config = dict(
    dataset='fractals drawn by 1,000 iterated function systems, in grey',
    crop_scale_min=0.4,
    method='barlow_twins',
    projector_out=512,
    beta1=0.9,
    one_sided=False,
    steps=10700,
    epochs=18.6,
)
Rows from block 5 of a small self-supervised image encoder, named by matrix and row number. Rows with one number belong to one channel. Each number is 128 + 24 x the weight over its row's rms, rounded and kept within 0 to 255. All counts start at 0. Numbers have three digits each.
Before each channel's rows are labels from the 100 images, of 14848, where the channel reaches its highest value: "colour at peak" is the nearest of a few named colours to the mean colour under the peak; "top examples" is what is common among them. Only what is clearly more common there than usual is listed. The data: fractals drawn by 1,000 iterated function systems, in grey. In brackets: how many of the 100, against the usual share in percent.
# conv1: bottleneck pointwise conv (model.blocks.6.conv1.weight, 96x104x1x1), inputs 0-103
# conv2: growth 3x3 conv (model.blocks.6.conv2.weight, 24x96x3x3, transposed), outputs 0-23, a 3x3 kernel for each

colour at peak: white (100 vs 23.8)
top examples: dark on light (100 vs 30.8)
conv1.1:146118105139167122142129128146123142121129121140121140119123227135117126115120122137148129126172140131157092106148096118102129126125121120190111141142096153158154126129141158138132143109136114194163112112117139147125141136124189105086075121102108114153125116125097127183120144092134143153099116138150162095111140
conv2.1:133110082111144130115124103123118152093125173126110153151121145122078100134145130126104123148149102120143136143133145102155142137125112094130115124146122111112085135199152151150126124068059134098144111085151170083163099104125144160143108102102088060128137181132140161125178182173140062138132176147124130134156106127151119126128127142152142108112155122165139167145125111129105121142126163130110111115146147132146125120147137115112123124120100118103114093105102117137120110187128126145121128102138138097130118148133115134101153150130086115119082100108141168153101108107124176114144135144146159118109143112104138111115088114122121123151145073113097138

colour at peak: grey (88 vs 23.6)
top examples: dense (28 vs 9.7)
conv1.73:145120105087130100129088165137140131133144113128128149113154111096145106150100150133114135152130129144128125120111112070132136121161113108112111118161114143115154137107150100135106119101134103124121140138133112156126095139157166185133136110160105161088113105104175124052088105076122125108082133097103131102088153
conv2.73:089090116176115174108088144113140090173225078117114089132147120124167116097150138123143109141119156136122139121155094120125124152108115111106156088083138117156157124103112134166139134115155149120133113147097127143129130120123134133111115132106133115117162146119129172173129161155137132118139090155165129118128111147123115135167119110093136109162156148146048132164115115139162129103160114172124096147106135132153169124127129148068134130130134123138132110121133075104155144097126104129104131113088168109124115097127147151153140122132093080098124140137136097124140115115128090117108177129123140111156088155129101131120115146151108113089157153115153130

colour at peak: grey (93 vs 23.6)
top examples: dark on light (95 vs 30.8)
conv1.0:143141135109115114083116132130129141141139130075099124156153110087114103160164113105138118094134102141110146107162152107130099117141086172111160092139117127124173132149141137103148152137099131116109138129128118121085103144120136181129149121123162093110143125122060137119096140081104125163134076073133122160131119
conv2.0:121148101102111130158144146156142147138130125145148120150142156094095168117137149123142125106142170113152139213103172111138124117141091115135133112110142119148153121102129079104156162154116135097152109136107106141159161139127120134163129156124105172155129120159109083179101135147108135119095142118124138144113095199145128145112136123134159172097099144151125108110126121151106107123114138142117156127123133121157139148120132138150158133127138155143144136125135129162155172080090166133157121155101152140055111102116116106136146121118133116165143131175084098168138139129122108152088134150120085118101101173065120137123162103113124154141096154166130145

colour at peak: white (98 vs 23.8)
top examples: dark on light (98 vs 30.8)
conv1.13:164117134129131159086134086098125147125138122152121164124109152102110146149120140128152115127116138112126131135136135106106165113129125129134119106132149118147124120108155123104149104121136138118130111142128081142126162128073140161115116103062102141158102158180123148071082103200157105128118166112113080106160152
conv2.13:132127144141114135172115116101125146117146135159132106131140099164108130155079145104124118125148144089095139095137134122126123077137164133091109183120085135118144147172100116147115086121169157117118180103149131132113119139115106156110153117098117113117086116162138171124162117131159131147120121151171130140138147115130071151088115145089125115145162140134143132092092093146122136114125091164122056149095109120142133130116106127157129142113134101131131137108141184133091138109128111100143129120136104116159120106142114157104130147124072067092136161127115103098117147136089122136053149143142142163141139110161090091100153132136138096133124094098116142

colour at peak: grey (66 vs 23.6)
top examples: dense (56 vs 9.7)
conv1.74:139131126178121151088123133125125132136147147138120157137077133141116158119132086106120119150137117158109136139179130044125101132108130105107126115170112111115097109105137140108126095166108117125132098169169122114129124130113141135147132127122163137098138120078122147100111190164116186160167157131142150125142128
conv2.74:126170131158101142195143099132096124148101092136116164152112125153114111143119089142126143081111104120104093149077107069095149112131149183119118178082093144119148114102151079146128127108163157079100142149103125136129123135141151152140135157135089154119146104138147121124131118132120144157126105152138132140095166165117113183122154127129119145095121112094111152112096147146130122132139104136134093105123114138114154131145147156159095144129134127126133139110130122147131107144142077113163106133079135132124135141106126134147068098106158142154120110129140107100110123090133151174112179095169158120135133093130138131114173098108138069103152133143162125

colour at peak: grey (48 vs 23.6)
top examples: dense (45 vs 9.7)
conv1.66:092124110088113152133167136139138139111126179145122147163073128092082140133125110199129120170118114146127139151113113086139112147135126166117099118132147115135127099119154127104114081167150084142146156104128155152098102139145137107095151115158167108141093142106096134102131123136105163129148097113128136137090142
conv2.66:145145150126128109153110129128157137147153121090143123137166115120132141145134123116141100131163146136170130171148173214114136193105102122122151072075174138170089158115112138144128142100087118158164117121131125132103170133136146144146155163141129171102164112135124157139110160159138126083154162126168107104191129086160151082149121118150128119127140121163079100125134121143109134106154112122096145144108183157143140143120141103168172146121153138127134140128122125137168135148112160145109089131145134142127142132144128160135100115132129126141135101105116113154104140109190108090106133161089155160124128121106141140112140145137139108155147142131131113

colour at peak: white (59 vs 23.8)
top examples: dark on light (70 vs 30.8)
conv1.79:155135125116138118123126124110163129109119144088134130110144145165128144163138090140157146134149141133116128114153120112102100132121147111152131143129110110096142141140146131116152136120094100137104116135132165122123095143104132124127127156148140102199111098105126104156132147090134111121085124139253086134158162
conv2.79:166120130095134116169108120112136177070110135077128156099143129139112131110123127150118099161113122166120106101153141113134080210136067148078120152112158144149136141165155156134153140061078146083140100146110142141122117121139142131114121145139156111155114128132108114124147126157126103145148153139141118088099164147114146135144063092139116117111152140126124123124103098135120103139092164122122135112124165133137117141107135145102136114140106121148129115118128117111122107140092151150100140155134132110127148099141092110075151144132163133127138152158135117107117148117136150113120040141142093127108157114108144103128097162142097133142136055137141112

colour at peak: white (100 vs 23.8)
top examples: dark on light (100 vs 30.8)
conv1.12:106135122118102159109163084148122138138110141128120094137119145144158155116104116156134119171129139136147111122103140107128131103170157098109129094114104133147113115096121124113127129143144144115108112085120143168105139143162128121064150112124158116144097059114110158126123121122171119213156100114138104101084133
conv2.12:136126141098098093132129089165119108162108166130114143121106139135092116116125123126114079093099116111163126168087135101149145148140144113133133116145138109140063114152120100160145125102109078129169127128174147095134168086170051094120114129133094136120161136098152102089098097147099120156124145174132162069154181112118116126139154158143127094106081128119154100192133105125148135114094153152123145150119122126146130136115130137114115121122133129126135114140122124124165127147158136178159109088156165090118113108140159096123096143126140151141159132115116155127128149152155180133115154155103137098144160142137134109140174119137131157132129124139117120

colour at peak: grey (61 vs 23.6)
top examples: dense (32 vs 9.7)
conv1.93:143139126103131082106107151075142160137129107098084123079101129139157134118126092068121119133124132147162130118133117138172113136161137154131128123124133109143120104140133136157076136163113166156147110156116140121149142144093136123145141122175087127074151134129113132110130111096098130106162073104136114147086166
conv2.93:096149090095133148129133157151129139133185091147130109128160160116157159105151164145128119142122167149093138165133110035114157145111150079126118143151139097119147126147126095095138098182128125099127146145136122084141135126105118118107125102123115139147133148130107099112138164149124139164136135145130135149117104138123110128132159124137173140128129144126148150139121139154134154116092138124092173168091119145108122137129110108141137128143128122125136124125122124134125136160095116147151120111128155130098127136094122155117107100070115134115091133093111179130106165107128157134066179048167113129110134129099141102128198096131137127145101181126165147

colour at peak: grey (88 vs 23.6)
top examples: dark on light (99 vs 30.8); dense (38 vs 9.7)
conv1.32:188125151115143088113129146082140143136116115090070112123104127073129146127141100141137116137148111149136143144146120109109123162149137115101131129116094131130111078141113136130126130142116140132124107125127102108161164125092094110084113121129102128148139071184109116082175109146102142139152142110189128154115154
conv2.32:133137110130101127132105135162129124151109135133140165150141132119116126143152132129136132104127116128156132151100118057143142108155118144106108119155102148134152143158177117090118146138132119118133146090132149088147116122092122101142077178121123173123135060113139127171134152138174146157112141118136154128140147152135086091090162094141139135099133120148159142133092129139134136126108159129096131124107148129125099108146137136116134135146119122120132132133137150137120140134117150094140118169094142116073110104119113138082125083105122075103119134122142153127143139139107113121047204069154104107094118104137127119092187082161149143095125172117125086

colour at peak: white (90 vs 23.8)
top examples: dark on light (100 vs 30.8); sparse (54 vs 26.3)
conv1.38:143092121116140108126131110130121147105169169118124136116212111109142131117134131111115120147130144118120167113164114141123106126140108104133136122125130101128109114078169115144137112115108114126160119095081138138146139152113104084100157086149170145131147117058123090155148155153084094081146123146106107135141111
conv2.38:102105122161100102172164149105115139135112151118093130122111131067121118122146141114104126141132117139127140058187131155110123128089124125141164100071112127143106097105089140127124128165144102139129106130152126175129106121115180165180125172116117112116126098134180156146115099132130169111146140110124122100158120127148164140150182090114072079123101123142176120101123119109086108104116170105095163148117157116113156132119117153143127134137125120141123141120116113120129116183143119092124127101105138154101131113105141104113169145156139119138159138140167069151131158138156163152141133116147112133140126113131115123175157148091126156122093148130127153

colour at peak: grey (57 vs 23.6)
top examples: dark on light (97 vs 30.8)
conv1.8:120142136138151136145104122107109138125118132184114138165165100131142117110136099132134099119134123178126167115139128094120159151132150130127073130122127125144145120141126130134118122150145174096130148136147147099115110139145150091165107130146199050123142100190165111125143130153073123114147159135105096121118135
conv2.8:130130132140102106164157153136117124163145090126116108149116149151115116133106125085133138108121128099132168150096100101103149137151132111119165091105139180102120143153093100122084113118126107157118116122123110122116136095126106123172176130148110160095148134114132124138128166123141145117089153075146115154138089132109123110112178132127199123091061065143121149135115128120145113135123156125134127135120145101104127137139123127160125140124147161128139138157118122181126122103163175087174093161131108168121119065092146144111134114136089091087138100143142134067128160137121111125123140112104155121128130083110121132088158090111136143109099149123143151

colour at peak: white (100 vs 23.8)
top examples: dark on light (100 vs 30.8)
conv1.85:139145143157114100133130142142114163120104153098121144116091140116117146111110133088121109151121118109108142115139114125123124111156109135106130099119109115089077135146108110092128120160101142104134078164149148122087154139110111186137153103126143108156154157118140116136118099112187131062100116099125150097190088
conv2.85:123100131095103100146133131091129138075176112130120116148160119131149166125120109123137170127129139114158087108152143122133137080134146126121141148089091093127121142092075110164159131172166166120105163097136107135148135097126157106131106142110138134120079133150050119125123162124103123102129156136117160102103135158083115128126151106099159147122145105132135184039136178101097106126107117126095091114109122095116112129113111141144118126133130115153119130127128135117113105106151088145141139132148084097111129146098122132142124130133120134102124118137115119102131128110126185134135112102091142106120146153085112130111111129164147134141080141143054149

colour at peak: black (98 vs 52.6)
top examples: dense (30 vs 9.7)
conv1.5:124128093118123115139183140104119119131098151150166208118092123136107159144111139137155108132114084159146132126108136115167128160103146155126151113132133122104119111138126113104191165124129138139122144121133137137100146136142175103133142108164115081148107141124133139092098168144141118099068162150139128125112082
conv2.5:121102154092103117161110140103124135124113107112156128104132113131169176109135133131142136139138107122140130071165132136155119153063125156109154153064112124188123114093155114129141126112090155136078124142126124129143077119084128144122130132104093077105121077105139163145121157115167128118126127112153138117097118138115107118120155142139128097132096120130116128086105096141158133121132155110111108110099121156127118129151145126152150145130133138118127109132151142118114096140112159115161113133088162162140102112116137116122144130129118104161167137160114124132139127122138108151135000130153134145097136130111099090124083184111134137134152122118143152

colour at peak: white (59 vs 23.8)
top examples: dark on light (61 vs 30.8)
conv1.40:115096113134128127106107104130112124091133129141177138098143101184180110156142124146132123146135128122129166099120074156183115118127130081132164128109136125130084115121119116172152139118149132144139127107160167150119139139183152166099134120131130113135140145119134118121100129120119118183056161123157149119105101
conv2.40:175114145141121120162128123151120121144124141119129106132134109123125162109151093094123098141147128115120136170111140115104085131115086104093135091131090119158117116097100137132117141134138086115155101160109147152135133127103118151143125116113112136100131143120132163128120102146146157102116148115095164106159132131151092144139099112093140119112137117145168100120139077150140100110085156109108101112101178093102144108124132104130131143113138124144114125131134129137145113126132175130108135120143142122117084157101139114131135086101123076120164128146122151150102117120081094089117010135110114150160127156120020100101101123115127136139148138096096136

colour at peak: grey (81 vs 23.6)
top examples: dense (26 vs 9.7)
conv1.22:177128151084145122127125157084122135128126144140131121076106125117146123146102101140126136151119174082142114165152129120152128103162148137141113155134151132146176149154119109138094120111087081097122147151107134134146149159131142092146149126161159167150109120154069094081171137143136106167142126145103137120118107
conv2.22:124152122086117103044150129155129117209131148187131117165151128112123152113160135131163135145134150122129131150132149066162116035165135147124132146165093090153117124122143122138097159141142116130146119135178114089202144141118078126135084142129135131136109117128103130117110144065127163115117134107108154139097112127094112134137164103127137100107136122092109165166122152126145149151117145164101130132136129118116114132116122103141138136118134117136103129112145174152142145107099148130147150100131197104104151158099113118105129140103137104122117118127150133146179138091123106160119141112123106137125119106154147119123138090128125111126133100134128108

colour at peak: white (100 vs 23.8)
top examples: dark on light (100 vs 30.8)
conv1.16:111162128122147107125144141121103124126145127129087114135084126123147114129129142126104120106138121127155105100128102128147110102121133086120150133124170114130163090141141137167115121178135132125123130135132156159128078135137122128136104106117117112163107130131095125218088135067162078127104120113070183101138140
conv2.16:134111155090093140149137125098132152067138161127131119139118162135126135114128154117120153142144111128124097119148146183095133126101149130213158130114128100047082155123145114125101099134138206097168135123176157097166089124116152100134136125115114123136094134115083085084150136119140146146132134143131164143131088130142075143122178124093113103114105134139126157111108142142151152160097165137124087135110139117148115117151094106120132130110134123143114123136127138141132138087141110132117130102113148125094119132139101144124135135111140136129109108106135145092110187142111114153132086108120156106114159134123132092134166169103117123163068139150120126

colour at peak: grey (86 vs 23.6)
top examples: dense (52 vs 9.7)
conv1.72:113147090120113126177143166162115113119146117118113128154139099160121169137131133144137101158140130137148095134147145123146129117130164111113098148153115127160159137135112144140102131102111110078122113098116105086074089109136152085122133153125203208111131149122143106153160120115086145137133134136135147120123159
conv2.72:116115150175132135069122128146104090191139103153123100143134127153139115165128118112094160118127159110119162141083116145127162100150158139099138101083103152120144121095107112126112178155171121126127107182074117124099171105149137119145127126133137172131162105162135089143153106122150133136115084122151159108148135118062136073130170111146125148102135108097095116160109135149130149130096129125136153130138132161148131127081139131140162120136117134142150135131126158144175145101134162089154112159096107188099140160131160161138136142133129081123149145129124102119120126133103139095114103113108105117115101140167156109106105117105116100113153151128134088

colour at peak: black (90 vs 52.6)
top examples: dense (33 vs 9.7)
conv1.65:097103122098146141136156106139119138142095135149133113106091095092111105139139144128117141099126128098098159107164158147106137137126124143130149118145201116115140129148137153077119119131168127092107136089118136158120106143111129165168091094110142107203128121130130171170110145114141091168111119121113155119154149
conv2.65:161086163100077113161104122120152145079153141121119133123119112111134159118163139163107087133120121150143102105157159137115086137137097144137161150086105123141099124105112118113097114139151114146180150111130138154123162148127126120176142152122169129111150083108091124131151114147155150126098100122128171125173103099123116083145136127114163103126123127159124064180104127141098131149156107136104101161114125118110113098128116106168134122139136119130148129124135128109135169145041155127104114111134081142162086112132119120123125170128137105146135127120130106150104139132154138109110131153100148142118135112084145150129133139164061106142121065136162152

colour at peak: white (98 vs 23.8)
top examples: dark on light (99 vs 30.8); dense (31 vs 9.7)
conv1.71:120134127165089166115128096156151106101127132140181160123167143152155086118124156119147145089132107108130131140109099120141142119125099127128113143098143131115138200133130153116106120109154114129145105117128152120121145145142144114099130127122136166097109100151201094118118087119127166105096118144144099104072174
conv2.71:088134121098148181105128120128123112145123109143128083120126132154137126121135125124126130134154115123132129124143095134098119129129165135089131118089096092171128116117116153139193099146154126170165119149128164143146142164128106159126117120119134088117101145115124198149177111134111100104179105110136145131095113139190088166157100157102046106189152161097082091115132147125164151092138108121136162138091093118147131106115126141125141129114134129138137120126127143147139137074114144166163114124115149116129123152135129148129153137097102104142152068117141130127127127121113119117147063168120143123134156135133098117105089128129102099145164134131122111

colour at peak: grey (55 vs 23.6)
top examples: dark on light (96 vs 30.8)
conv1.57:115084105110182113100109115121120132124098148109105100136134133111139145129089111138132134144105108130107123123110157115089130152171149128168131115119153111129130116149110109120147119135169137105138142164138134135112194149087119132133137111118157095106175165121060093112113148081123136157192104140125124145132082
conv2.57:189147094102120122124137108118147149133095190134141159121121132106151169147120104154146141126116171131139153142133166123122132099128156097145171123146125138097128080100114131127136098156090106099136153146146176095142162125107120139166120109155152133110131092148137134156085125117124160136086111117156156109137167109136143138095156111109165114092100124130126088100136165141110114128136128148088219103148136116129126126128156170129157119140119126105120128138131135155123147150095121102104141131123174166122135105104111132140073129069109150101105149161131155145092138108148130141086127141146117152126154117068157141077158107133122160117123162129150145

colour at peak: white (77 vs 23.8)
top examples: dark on light (98 vs 30.8)
conv1.14:133106133086109158090099141115145155118122137145094122137052148158119112118118129152141109184125107132127102123136118111130126123147124158147133099140160118117106095151119101125139106130129111124108141119131125133164119115127112113084097136072108115085165122163117156177129134150159133195149120140132182082130099
conv2.14:153119090181096129127123107144128141147122135150129130162124145170137090177092154092135115093162129107159134150121156091123110092157135139186132135109104124080107121119132096179122082117110137127160166093165170119115123127115111151149119129129133125125111145099108132104102115161108119124151118159152130100171113072149115125108170136150098084128138114179168108153082084117139104120128151091119144134157098103104102127155128120129094143121132128116121132133131151119117156071129144151115120142105123123120116152141135179136119149135094121111130144129090176116098132116152124079088182144084131128154122087128125133114130078150103169116110126153125115

colour at peak: black (96 vs 52.6)
top examples: dense (33 vs 9.7)
conv1.47:131120135134117164143148133099109138131146082111157142142108132110143133117127115167123126175106150118127104140119155111169073108113131129132123138111138122141099146073120137102093111137105076134120138145162155124142163115153172136137157110158148144116134089099098166152166083125111170152142132092092079140165102
conv2.47:105151126107122130102098142152147120146106095119127136144156103142143090175137109139148117106117100135149109153147106149098104106125099087090105151079170128155122133087157138139132125116105086135104121139141133157134149150116187161201111084081145177170163131116152188144124125114130158122121139121102077129106159103142119181140100120137065148141139125168097119102122094141122159139140120153141095142139108117140123169169184111117126118138125126142129128119129126139142142127126142089122104153122117132100164133173151133154109154099137119127120079127086070117142132121127105082101146136101148145129121134138091136147119148114145137110098098150128101

colour at peak: white (99 vs 23.8)
top examples: dark on light (100 vs 30.8); dense (31 vs 9.7)
conv1.59:137177123137127152139152096132130144132112129092115095092110135131121102106089146131117137095131131131106157147116114110109135140144176180112161085089100128093142165145132143143123132128117129131124157143102125192088158130138106116122092134122151133134145120108133143098146122156127148111132148083141140093218168
conv2.59:164109132152105130139084109086160105146153164151160106135147144140096132140100150118127137135123122135123088069190088126135157133123152142178083123125100107093131116125119139135151150118119163127094164121123136158145163165171128108111092125156107093078110171160122137145099135124115124136120151112111111094082134142098134128137115101154161115131123142094155125135151151156126111137130127169092164108103118164155092156108073145123099118124132140127129136116107166130127086124140126113184136159128142135131118074127115129126078157129147119164124151180140114180131102098116147101156173163116139104143103104149077129115122123159106136134146110123126157

colour at peak: black (100 vs 52.6)
top examples: two maps (80 vs 25.7); sparse (76 vs 26.3)
conv1.4:141099109126088144116162146103138125126125095103124121131142142137151117132107131153124134142133146093176164093126121157147154106143084118129141119101158121121118152100178128109118151158182137145123093103098169138117132141156135126121153102117153147096132119063127127160140061152145118108127113135064169118091118
conv2.4:122107133051126203074103149135121118146130080112142142100108122153137138152110124164140095137132111122150119108115075116137147121141150095092134092138106200159141099125106168145162126124148104148136145111116126136128136151118109143125146116122151154127103145105114082133095098101111121102144154148160166131157117150118138117153106113141131149139153151157148133097153159113110113133115097130138070131153081135147143077098094138093128135096124127121134140112121144137103151119114089107093141079132143140165147142140151103164115093092168142138136147129110152105119116146125141111133126088105149112135163089118123087178167177126156105150120094148121130

colour at peak: black (82 vs 52.6)
top examples: dark on light (100 vs 30.8); dense (29 vs 9.7)
conv1.6:089122116119136100082143172105150159140163111119121141144142114164118127164099150164111120143125098143153133126086098105150141119128117120138140134143127144158127114149111135093091156132121099101121107160133144112156156106124136145079142115112220151131117133145097166153166131157093120117144133124066129127125093
conv2.6:108152155155083129137171118130119128144116159149114121153129105130155105156166084107148124130123132130143139168085131110151124080160109131118099135124157183136130147170161137103137121147135116116141145132111152135099139155142154138165148106128124154067118152144130131132131127137170125148130120120090132108116147124107078113136152132125092072119097139088105068111130112095142118132174115098145106114163107134082117103142123110171083106127138143124111116120114172164150210080152173104157149131173116121135121138150179116137124065150139125132131116117097129125132162112128150162128148112158142168144129151131082139135139108140108083123135108137118115

colour at peak: white (88 vs 23.8)
top examples: dark on light (98 vs 30.8)
conv1.95:109103139108126118142135102143144124111125206106107158147131140115092127132135145087139177117100137132139081094148109107139131102122126172136143141119152158097144123141147097190137131129116102112128098129104111143126109159087111109100153085135140158130144074102121105093111120122107069131150153088098118119127135
conv2.95:117125143174121094158115133108172103141170132098140111136125123125119102112150153108136149105120113115126152115150100151119113168065127153147086100062140125135131138122080165092116127121118103148078116163163102112128110150136132163152121106136125116127167157105147100153131147140130166119132116109131134146143100157130102133137099154127120141148113142106197142131080131163158130122149133136091175114095150144126145119151100126169115141128104108142153111113130161106105125134147114148173123185093152109109136121113107093104173171135106117102146163157152101141148166116161106122103119099109124152114080109135142127125147141128097092123153205121156136

colour at peak: black (80 vs 52.6)
top examples: dark on light (78 vs 30.8)
conv1.18:145128113125131126152160131086147137144141120126111048108103107096151088127088168135154134127100098168115128127097145145170117119102191152104147135122133142131109124119139149132101109133143127116129106154161154129153134118137171145137105156121163164070081139138107104167126126129139155111153162094120124104115099
conv2.18:103145120127154132109092101125142115096125114161129097153112109131126105146145087117132146118131122143121117102130155069156131105147155131146129133186147134120123137119134124151149099095118107102115114144091126158123104156116115113115078094097075092108107140090138164114083095126160127141128129122128173173149090178101028130134175138133078129127126123111143133120153119118157141109118137116133123116128123115134111113138096094127102129132136123128147126126132175160166143067145167107174111125109119170131096151083143115130125096132105078117119186137110156114137121085111161097098128095139139114105120141158115103151148136108104108134151144100141106

colour at peak: white (78 vs 23.8)
top examples: dark on light (100 vs 30.8)
conv1.42:126146085127122125118103113116120149115128164097096107122150146128151129063101136111087128106141128096077149122125160111127101153107112139137137141165131117121122101142155081121134121097108141155138104129131135162158184130142125115122128142116118118163176112145090093146099172123129044111132138087157111127113143
conv2.42:121116144155069046164124108080154133063101193118110152136133142148100162112125156136134143128120139117127124058170135105093141138104125120143077136158128108090109136135156162115103126121138144114153125102143149131135077102103144133181160163114146092158099128122116093153135147115105124131135113116106144118096161138138138141152165124105118105120112150133156157161093135132107111132102110080074164138114150087134109121165096153131127140129127144122119126143128135122087116137134118115133129096138150133098143133169105120119106151076112129095128114157129150119097123130098155126146101125121144128100148134115094090146139103162085170103108136118140158